config = dict(
    mlp_ratio=4,
    dropout=0.1,
    width=384,
)
Rows from block 3 of a small image flow-matching model, named by matrix and row number. Rows with one number within an expert belong to one neuron, the router's apart. Each number is 128 + 24 x the weight over its row's rms, rounded and kept within 0 to 255. All counts start at 0.
After each expert's rows are labels from the 100 images, of 14848 (inputs lightly noised), where the router gives the expert most weight on average: "colour at peak" is the nearest of a few named colours to the mean colour under the peak. Only what is clearly more common there than usual is listed. The data: cartoon faces. In brackets: how many of the 100, against the usual share in percent.
# router: router (model.blocks.3.mlp.router.weight, 32x384), inputs 128-191
# gate: expert gate (model.blocks.3.mlp.gate, 32x96x384), inputs 128-191
# up: expert up (model.blocks.3.mlp.up, 32x96x384), inputs 128-191
# down: expert down (model.blocks.3.mlp.down, 32x384x96, transposed), outputs 128-191

# expert 13
router.13 [149 149 127 124 140 154 125 112 168 101 117 167 154 119 156 180 156 154 139 139 128 165 141 180  99 156 172 134 106 129 151 152 126 156 122 127 122 153  88 149 152 166  90 131 123 135  98  97 157 135 134 154 104 138 116 152 109 144 102 132 136 121 119 122]
gate.0 [ 96 146 129 170 141 148 117 145 101  99 122 117 135 127 149 114 174 204 130 119 126 108 116 118 103 110 164  78 134 128 101 141 151 156 117 127 148 140 157 147 115 118 117  96 152 126 152 124 160 121 140 151 148 150  89  88 106 119 139 153 125 104 151  63]
up.0 [189 139 110 110 145  85 169 108  90 127 123 131 105 153 124  98 174 146 125 117 132 163 155 137 126 146 128 123 153 159  92 150 127 136 123 138 138 131 124  52 111 135 151 126 111 144 127 122 132 119  88 138 133 111 119 133  43 123 129 112 127 133  42 109]
down.0 [153 141 120 173  99 127 157 145 109 130 118 129 140 149 124 126 143 161 141 154 162 150 130 136 129 146 106 114 116  99  98 125 157 172 141 148 114 137  71 109 132 131 104 120 122 154  99 131 154 167 164 114 145 143 140 126 185 105 140 122 128 138 191 105]
gate.1 [109 180 146 102 107 153 111 129 160 138 145 128 160  97 142 103  88 124 116  55 164 160 107  94 148 173 132 155 109 116 161 151 126  84 121 172  97 125 135 128 133 121 104 159  87 142 154  87 134 156 112 156 122 148 113 108 164 163 117 154 102 115 139 141]
up.1 [104 149 129  96 109 130 165 127  95  96 161 111 174 146 140  93 157 139 126 148 122  84 144 123 154 107 148 129 120 148 146 135 147 132  80 112  90 145 151 112 122 141 135 115 121  83 128 145 123 113 154 155 113 150 140 128 116 113 109 131 136 156 118 138]
down.1 [166 151 166 135 122 149 135 159 119 115 146 110 105 149 109 132  87 115 129 120 155 113 141 111 107 130 153 122 171 125 153 163  80 140 123 123 145 144 168 143 146 142 161  60 134  76 130 146 115 115 141 118 150  93 162 122 119 120 111 122 128 165 119  97]
colour at peak: grey (72 vs 40.8)

# expert 0
router.0 [ 90 159 125 108  84 105 108 113 117 127 106 144 117 168 127 121 101 147 132 122 120 140 123 143 122 137 151 109 142 145 142 130 115 168 129  90 130 131 141 144  90 136 133 111 160 180 112 142  66 159  85 121 113  98 152 106 126 128 110 123 126 117  55 131]
gate.0 [127 136  86 118 108 133 133 111 103 132 139  93 125 100  85 107 156 140 100 154 115 128 177  97 113 117 151 128  93 170 164 155 127  81 154 103 121 132 138 142 124 134 128 140 117 138 129  86 113 119 143  98 159  91 150 127 148 174  72 154 137 102 163 110]
up.0 [156 102 179 106 131 168 111 173 120 118 117  90 151 127 128 153 137 107 145 132 140 131 114 139 104 100 111 126 112 119 138 137 161 118 143 154 138 118 124 124 154  87 128 124 131 126 103  97  68 134 125 165 120 106 153 144  50 156 118 139 126 157 161 120]
down.0 [101 100  92 129 145 131 107  83 117 103 123 161 151 140 161 122 120 129 120 127 113 132 146 135 128 108 164 161  68 166 164 133 126 182 161 140 121 131 109 130 112 147 176 120 122  68  82  92 104 133 113 180 131 129 123 124 139 167 114  90 130 141 176 122]
gate.1 [140 178 146 124 141 109 129 126 128 176 131  86 131 156 133 130 137  79 115 111 108 139 108 142 109 119 148 134  98 122 143 137 136 101 130 161 143 133  80 136  74 124 155 143 144 109 187 152 109 109 141 119  92 136 157 136 116 121 189 134 129 136 104 175]
up.1 [155 120 127 102 168 126 120 148 108  96 141 137 123 110 109 164 130  98 113 129 142 135  86 139  68 115 115 160 117 124 107 142 156 140 135 132 110 120 140 123 137  95 147 122 114 108 112 111  70  98 160 162  85 138  81 156 127 184 135 117 145 189 131  90]
down.1 [186  97 145 115 114 115 107 118 149 156  91 127 149 147 117 177 144  90 145 127 137 161 176 178  98 162 161 123 153 183 157  78 123 152 131 115 137  91 140 115 132 184 102 103 151 114 136  99 135 137 130 151 124 135 135 138 143 138 127 134 129 151 142 125]
colour at peak: pink (32 vs 12.1)

# expert 25
router.25 [122 126 162 127 158 158 176 150 108 104 111 132 106 116  78 158 161 150 156 122  83 134 102  80 143 119 105 164  90 101 122 111 134 125 116 125  83 112 133 143 133 132 121 162 143 122 153 156 119 133 147 122  93 142 100 145 142 128 108 126 133 160 119 128]
gate.0 [125 123 133 118 121 125 109  68 110 153 121 127 110 159 150 155 145 133 123 152 135 114 150 117 109 129 125 124 125 180  95  90 122 154 121 112  92 125 102 121 131  95 115 118 135 142 117 152  87 120 137 134 105  96  94 170 153 115 142 151 137 147 124 124]
up.0 [122 133 122  88 126 143  91 188 139 139 137 182 134 178 150 142  66 103 128 153 131 151 128 140 122 131 168 141 114 217 178 132  98 138 148 132 130 107 139 132 124 113 118 164 125 119 131  90  98 161  96 163  84 114 141 154 136 123 129 153 147 152 108 122]
down.0 [147 140 138 167 123 135 133 142 145 158 125 109 125 133 126 115 139 115 177 132 121 132 152 115 119 143 119 107 138 117 137 180 130 156 118 159 142 130 121 151 151 111 102  96 142 148 196 125 183 161 105 139  86 129 128  98 102 114 136 188 145 150 100 101]
gate.1 [140  97 154 117 120 148  90 130 105 128 132 155 165 129 132 130 110 128 144  96 122 132 131 158 113  97 141  67 150 140 131 118 136 130  99 128 136 165 150 149 126 136 142  29 119 162 119  93 130 106 115 153 139 122 119 139 147 135  93 115 104 144 138 108]
up.1 [103 130 115 107 113 145 148 174  98 161  84 148 156 137 130 132 119 124 126 148 112 141 171 184  89 117 132 107 193 124 139 167 102 158 148 136 115 152 147 122 102 151  62  98 143 147 162  99 134 139 124  93 191 109 142 138 186 147 132 119  93 137  83 105]
down.1 [144  81 105 145 146 120 140  98 112 132 135 154 117 112 173 144  56 146 145 124 114 121 116  93 104 152 185 104  82 167 125 133 131  88 143 140 113 124 148 149 125 194  98 118 146 123  91 153 159 132 144 108 156  93 111 132  90  86 164 142 123 118 157  73]
colour at peak: cyan (32 vs 3.2)

# expert 22
router.22 [188 124 158 173 156 140 116 154 157 139 100 129  96 118 151 182 132 129 108 132 145 154 113 115 156 143  89 174 100 118 152 110 175 116 140 147 109 160 126 144 139  94 155 107 110  97 131 148 168 134 147 138 157 144 105 142 124 160 163 103 137 106 132 134]
gate.0 [ 83 141  85 119 140  90 129 142 103  99 126 112 116 147 157 139 126 143 127 106 103 129 141 139 120 104 130  84 112 136  54 126 100 128  99 128 146 127 153 104 126 160 182 157 137 169  93 121 129 111  85 158 121 120 167 146  73 121 129 139 150 145 128 129]
up.0 [117 128 108 128 158 102 158 120 130  87 121 152 108 110 139 127 145 142 163 135 114 113 127 149 142 115 124 130 136 175 190 166 162 125 132 120 132 145 127 163 142  74 123 157 124  94 114  88 151 116 106  88 141 119 123 118 115 111 142 144 162 123 166 130]
down.0 [104 152 181 117 118 107 136 146 125 133 139 146 150 144 160 133  82 128 123 101 124 127 124  98 140 135 104 131  86 130 157 182 120 132 126 112 125 133 114 156 127  83  83 155 147 107 145 120 126 118  79 157 149 132 172 119 136 145 131 135 110 120 142 123]
gate.1 [153 143 140 108 148 141 136  99 119 105 135 127 166 147  96 100 101 122 126 128 134 110 168 111 105 113 134 124 128 116 107 112 137 109 125 131 137 106 125 151 139 187 148 157 148 117 104 156 104 112  88 186 154 156 141 125 122  98 157 117 133 144 134 140]
up.1 [182 163  92 117 131 152 120 116 143 130 117 106 144 162 116 120  69 163 109 116 134 116 126 153 107 135 130 151 150 111 140 138  59 137 141 134 138 131 106 133 129 129 108 160 110 155 116 130 132 105 157 164 115 128 139 154 151 105 117 156 114  97 120 138]
down.1 [116 164 140 119 117 131 120 149 141 135 106 151 132 124 169 103 111 173 131 107 138 144 130 143 126 111 172 171  66 180 144 104 135 151 118 124 122  99 122 108 130 136 103  63 153 118 100 157 107 114  77 111 156 152 121 135 145 155 124 120 127  99 152 104]
colour at peak: brown (50 vs 19.4)

# expert 5
router.5 [ 92 121  95 117 135  89 132 109 110 127 114  77  89 143  73 121 116 140 145 133 106 143 185 127 123 106 123 132 152 132  88 117 147  92 144  76 116 132 115 107  90 152 186 109 146 142 121 146  74 149  78 133 169 102 158 122 131 114 124 117 105 115 141 128]
gate.0 [134 145 140 137 102 147 127 112 121 139 129 153 170 119 141 103 132 169 137  79 120 113 134 131 142 125 115 155 125 171 173  75 144 137 124 143 138 110 139 163 146  78 149 175 138 153 150 142 111 124 157 134 139 146 124 101 134 154 125 116 126 124 151 127]
up.0 [109 162 111 102 141 117 114 129 115 143 132 161 111 158 159 125 169  97 138 131 152 173 134 175 104 130 152 150 201 119 112 166  96 152 182 106 134 123 146  87 151 145 147 126 119 120 106 107 131 100 119 134  86  89  85 150  95 110 114 134 147 141 110 128]
down.0 [102 122 131  97 122 132 137 144 148 111 128 118 163 115 122 175  79 128 141 131 139  95 175 170 177 130  85 101  97  98 103 136 147 118 159  87 127 135 139 145 113  95 117 151 147  98 153 129 105 171 168 163  82 137 139 110 142 153 153 143 142 159 125 124]
gate.1 [122  76 139  99 183 118 119 116 119  91 109 116 128 120 127 127 170 142 118 159 112  98 129 152 138 150 138 149 129 133 110 119 115 140 110 111 114 142 147 145 123  63 168 159 145 146 161 100 132 109 125 154 136 151 161 160 110 135 144 124 140 152 119 131]
up.1 [149 100 154 155 147 166 101 120 137 117 116  83 135 127  97 173 178 178 142 148 109 112 142 135 145 102 115 127 170 123 100 122 103 125 125 137 137 173 157 116 117 176 115 147 160 155 141 155 136 120 142 132  82 127 146 126 173 116 140 136 114 126 131 138]
down.1 [ 94 153 143 103 114 146  84 169 143 154 127 150 140 132 129 142 114 103 154 128 140 129  95 120 169 130 189 128 106 137 154 145 133 133 103 107 142 103 116 115 156 142 156 139 122 169 145 112 117 143 140 114 110 140 168 143 156 127 121 145 124 157  81 175]
colour at peak: black (47 vs 5.7)

# expert 8
router.8 [ 74 138 131 121  95 130 161 117 115 126 135 129 131 148  86 172 100 113  94 156 128 125 166 146 112 120 106 119 164 133 147 110  69 191 129  96 101 122 115 148 144 126 143 116 116 146 121 115  39 116 111  99 131  94 144 135 170 104 100 150 158 139 102 106]
gate.0 [123 160 124 225 126 110 145 142 119 130 104 116 142 109 119 128 143 161 184  93 146 191 126 151 134 124 121  92 169  93 172 185  81 120 114 107 178 138 143 104 128 100 148  97 159 100 124 127 174 120 131  94 126 100 150 120  87 134 107  88  95  89 150 130]
up.0 [125 102 156  81 152 114 144 105 150 107 111 128 118 139 159 163 100 139 149 108 111  97 139 172 136 121 141 117 199 152 121 104 126 161  94 113  88  79 124 168  91 101 111 103 137 146 172  99 101 130 127 154 132 127  88 180 157  74 147 180 129 158 130  61]
down.0 [135 145 143 144  83 137 145  85 118 119 155  90 151 157 131 129 132 132 118 134 152 119 153 131 102  84 123 168 141 138 148 194 134 174 147 133 136  57 107 178 112 129 145  98 156 114 156 133  91 137 147 114 111 131 143  65 106 106 184 135 113 124 142  88]
gate.1 [127 119 137 173 142 125 115 122 118 129 126 118 129 134 142 123 149 145 192 152 101 137 129 159 148 142 126 129  79  85 132 175 139 110 149 114 176 182 112 123 127 161 142 126 147  54 139 134 132 140 105  77 125 148 205 105 117 131 133  63 152 141 100 124]
up.1 [ 97 125 133 116 120 109 166 132 121 133 111 152 144  86 123 196 130 106  77 148 125 105 100 127 140 148  89 115 111  95 148 100 127 110 120 158  81  94 164 108 157 108 137 121  52 139 121 124  92 151 110 153 155 119 121 120 160 112 146 153 136 132 121 109]
down.1 [165 128  95 175 157 152 140 161 130 121 158 161 138 137 133 122 108 123 106 132 134 126 105 158 133 134 120 124 146 138 117 177 143 127 155 102 255 169 126 149 118 129 144 144 111 136 112  93  70 115 123 165 135 128 145  91 132 122 147 143 114 109 149 164]
colour at peak: purple (37 vs 4)

# expert 28
router.28 [109 158 126 128  90 133 165  99 115 140 115 143 129 159  96 145  99 123 140 153 184 124 169 124 161 160 138 118 126 141 110 173  64 132 138  95 164 186 136 156 134 147  93 112 138 162 107 105  64 123 130 109  96  80 163 143 175 138 123 137 146 143 132 106]
gate.0 [103 133 133 148 148 129 188  89 140 163 120 130 141 124  85 159 144 135 143 112 115 155 140 133 131 144 124 146 113  65  88 199 104 114 117 125 134 158 150 122 135 129 131 131 134 149 101 106 109 146 119 100 129 158 130 175  77 142 172 165 125 129 147 141]
up.0 [123 111  98 130 133 119 127 115 112 140 137 117 138 139 141 109 169 113 118 118 104 107 112 152 142 119 109 155 179 164 104  82 155 120 120 108 171 134 121 152 115 135 143 161 136 169  56 147 138 124 122 141 121 122 122 127 130 115 163 132 127 128 175 133]
down.0 [133  85 118 143 146 119 112 138 122 131 135 119 157 104 167 158 126 146 138 101 129 144 130 128 131 136 148 127  88 102 126 102 119  98 151 141 132 127 148 116 118 154 113 157  97 158 132 145 133 171 103  91 119 157 141 120 156 141 101 145 113 164 120 115]
gate.1 [114 167 127 108 105  99 156 147 122 180 119 130 133 108 129 106  83  92 130 141 105 110 164 119 153  98 120 113 131 118 110 133 150 117 102 156 139 117 104 118 184 110 158 156 156 161 140 152 138 134  99  81 148 118 120 137 106  90 135 137 120 165 113 152]
up.1 [107 124 126 124 126 128 132 128 115 115 112 150 151 114 163 142 160 147 140 115  95 157 142 163 132 142 118 142 143 139 158 115 124 152 180  94 162 148 151 132  98 127 171 150 136  90 132  92 110 159 149 175 128 138 122 141 120 141 126  85 139 128 135 122]
down.1 [ 85 142 116 153 160 139 137 122 109  95 163 130  79 157 141 147 122 141 141 117 142 104 150  77  93  84 128 146 129 128 122 101 127 134 149 107 147 146 106 149 155 151 123 129 143 112 152 141  76 159 111 134 132 122 142 130 122 161 110 181 141 108 126 123]
colour at peak: black (45 vs 5.7)

# expert 31
router.31 [ 89 116 137 123  93 100 147 132 116 140 145  89 119 162 116 143 106 126 134 123 142 143 181 150  96 123 125 135 199 130 139 144 115 189 149  76 106  68 120 155 101 150 135 104 137 145 137 152  75 126 157 104 121 109 151 117 132  80 134 115 138 136 102 125]
gate.0 [119 116 178 124 121 171 174 100 129  84  81 114 128 178 152 142 113 127 107 158 131  98 102 124 160 160 130 120  96 144  70 121 114 121 149 112 103 131 115 162 167  47 146 190  94 176 142 110 128 135 124 127 171  81 174 162 134 138 136 130 122 119 122  84]
up.0 [106 150 178 170 102 113 193  87  99 109  73 152 109 131  97 132  81 149 120 124 133 129 141 171  90 139 105 142 164 132 125 128 115 118 146  93 100  91 123 140 108 153 136  88 117 154 123 153 161 145 137 119 117 117 128  99 132 135 136  91  97 110 114 139]
down.0 [115 144 160 141 123  73 110 109 127 119 141  93 141 141 147 184 142 128 129 123 105 135 112 114  94 155 145 110 106 160 137 119 141 107 125 140 105 112 117 118  77 126 131 153 107 115 124 143 124 138 123 140 166 169 136 136 119 139 100 175 131 100 174 142]
gate.1 [139 175 139 139 112 105 111  94  89 132 148 147 126 173 128 127 102 139 126 119 122 147 110 143 114 158  97 147 240 110 100 120 133 160 128 135 150 150 122 115 104 167 101 160 110 161 107 133 170 116 161 133  87 141 122 132 133 130 145 115 109  97 137 110]
up.1 [ 99 137 151 122 104 155 104 131 170 121 101 162 131 122 127 117 176 117 141 111 123 138 127 106 104 151 115 133 161 138 186  88 158 134 126 136 111 126 130 149 124 101 108 135 144 127 176 144 127 143 110 179 134 132 127 146 169 123  98 127 120 126  98 152]
down.1 [118  98 132 134 113 156 142 132 150 135 130 106 124 148  96 181 138 132 139 129 141 133 109 132 102 126 100 120 154 155  73 131 126 134 133 104 132  93 165 138 152 115 115 140 112 156 130 157 167 131 184 145 166 131 122 166  80 112 118 135 137 117  98 153]
colour at peak: black (35 vs 5.7)

# expert 1
router.1 [148 113 179 180 170 155 110 128 154 108 162 121 133 110 139 105 143 171 146 117 154 106  65  95 145 141 115 150 123 120 159 116 149  87 122 124 131  95 135 173 136 132 106 177 101 118 143 140 179 138  96 166  86 174 130 139 132 126 132 152 134 118 155 153]
gate.0 [107 126 114 136 149 114 140 160 118 132 123 133 155 100 110  71 106 154 126 138 115 109 123 125 178 135 101 142 116 143 133 124 144 131 168  85 105  99 145 118 133 148 123 118 129 153 159 132 135 110  98 133 111 140 125 115 106 126 140 133 128 146 160 106]
up.0 [130 134 140 160 175 136 145 119  93 118 135 101 121 135  99  76 105 108 119 110 150 145 127 127 155 124 129 139 161 111 119 164 175 150 155 132 133  90 119 114 120  87 136 146 130  86 125 130 135 119 112 117 117 137 125 104 167 102 136 160 158 128 114 133]
down.0 [139 118 129 114 143 120 134 143 117 131 117 167 135 135 137 135 155 133 137 134 146 170 100 121 139 139 149 158 145 177 162 148 130 159 162 127 132 121  94 162 117 140 157 140 113 125 105 121 156 183 160 131 132 155  88 139 182 166  98 135 144 153 109 150]
gate.1 [109 154 161 146 149 111 113 106 140 101 144  86 151 121 126 171 103 109 155  95 142 132  96 137 137 130 132  65 129  83 123 154 171 117  81 117 151 138 101 122 108 122  97 139 143  99 140 157 127 118 115 105 153 114 136 147 161 154 113 139 129 112 131 109]
up.1 [156  88 161 107 139 101 138 113 113  85 143 186 114 135 165 143 119  99  89 126 171 135 126 130 121 165 118 173 101 103 104 123 123 135 122 126  84 150  77 126 122  96  98 128 141 135 102 143 107 160 141 127 125 122 128 118 149 132 142 146 125 131 103 172]
down.1 [103 156  98 124  96 117 136 132 131 157 149 120 123 112 150 107 159 125 127 125 122 107 155 144 127 152 111 136 164 142 148 113 144 123 133 118  94  61  90 141 141 111 132 125 138 126 107 142 154 118 138 114 102 147 120 158 131 144 150 155 141 134 130 136]
colour at peak: grey (70 vs 40.8)

# expert 12
router.12 [ 89 136 126 114  94 125 157 135 105  90 124 142 118 166 136 116 110 109 161 143 144 150 175 115 139 115 133 131 147 140 140 140 110 174 121  99  86 107 145 162 124 161 114 116 131 108 137 142  68 101 122 109 109 117 141 104 177  95 106 108 165 146  76 123]
gate.0 [147 131 173 110 150 123 138 155 202 127 108 127 116 140 147 134 104 164 143 121 112  95 110 145 183  78 132 109 207 101  73 159 108 161 100 155 122 152 146 118 107 148  96 195 141 184 130 142 136 125 142 113  91 132 139 123  93  73 151 145 138 111  95 123]
up.0 [156 114 104  70 152 171 122  99 114 114 129 132 165  85 101  77 180 143 154 142 136  97 155  89 100 166 132 142  72 165 120 116 117 106 149 135 124 130 133 111 140 121  86  67 130 146 138  72  74 111 176 122 161 162 115 109 136 137 129 144 116 180 155 109]
down.0 [157 141 131 118 135 128 113 184 108  89 107 129 150 132 151  94 130 104 135 164 124 150 146 147 114 174 143 118 144 113 109 154 150 101 132 106 145 179 130 116 129 105  86 141  84 141 131 146 121 135  83 166 159 172 169 140 101 146 140 111  93 116 124 147]
gate.1 [141 126 137 126 132 131 112 160 123 102 159 169 147 121 127 156 114 101 113 122 117  76 153 113 136  86  99 150 101  99 118  78  94 129  78 137  89  76 132 152 140 117 158 145 120 148 163 162 153 154  94 171 131 114  87 147 143 157 105 149 116 178 106 120]
up.1 [144 104 113 128 116 143 111 121 138 123 138 140 146  94 135 141 110 128 101 147 186 125 105 116 132 164 139 100 145 116 135  84 147  89 133 100 102 166 120 139 143 131 123 112  87 134 108 101 111 119 159 121 146  95 125 129 145 125 141 182 127 103 107 127]
down.1 [169 123 130 153 150  72 108 129 130 142 120 116 149 143 125 125 139 136 115 143  81 144 166 110 149 141 114 121 168  96 132 106 115 141 136  99 148 146 137 123 106  99 100 126  71 141  87 120 177  97 145 143 120 142 103  82 129  94 115 106 135 138 122  77]
colour at peak: white (46 vs 3.3)

# expert 27
router.27 [106 105 118 116 147 102  99 134  96  91 123 137 122 101 139 108 129 113 155  90 115 136 110 133 115 131 124  89 152 116  94  94 160 112 128 158 143 112 170  90 116 140 144 114 138 147 101 137 169  97 121 160 128 113 113 146 127 131 151 128 141 116 114 122]
gate.0 [148 137 136 153 135 157 104 114 143 100 125 137 107 168 128 126 143 160 120 146 133 166 140 115 139 122  98 150 111 116 178 162 137 149 130  86 162 172  96 144 140 135 175 133 129 110 183 128 126 136 115 167 178 143 165 116 157 147 127 109 131 100 128 129]
up.0 [123 155 123 121 124 129 122 165 128 131 126  99 174 106 143 140 106 101 125  89 132  94 126 123 120 130 126 111 140 100  64 116 118 111 136 140 111  71 142 103  80 133  95 139 122 115 122 111 166 112 105 101  77 129  88 147 114 125 169 156 114 138 140 144]
down.0 [102 101 103  72 128  98  87 132 151 108 186 133 164 145 147 140 137 136 108 104 155  90 135 154 132 128 102 148 147  98 127  95 122 144 103 117 100  69 143 135 139 126 178 100 108 118 121 152 122 143 177 137 111 133 109  82 151 145 138 120 131  99 132 111]
gate.1 [182 117 110 122 107 124 137 131 106 151  89 187 128 110 106 151  74 116 133 111 139 132 121 123 127 114 132 115 124  67 163 130 152 144 157 102 103 122 161 129 106  93  66 104 123 145 134 114  89 155 160 144 109 161 150 164 185  89 119 123 131 134 120 147]
up.1 [128 142 143 129 142 129 134 123 146 114 139  76 176 143 107 174 117 124 143 134  95 173 115 152  99 110 123  74 106 133 116 165 113 159 138 129 148 149 119 153 109 174 124 138 121 104 124 147  91 153 150 132  81 143 110 152 110 148 103  94 115 122  69 158]
down.1 [ 82 109 108 126 124 121 123 140 119 153 197 136 129 157 144 112 122 111 135 166 161 162  86 151  59 151 144 173  76 143 153 137 123 168 105 156 147 131 125 146 110 139 146 127 190  94 129 123 132 107 122 134 159 110 171  78 111 150 109 136 134 130  79 167]
colour at peak: grey (92 vs 40.8)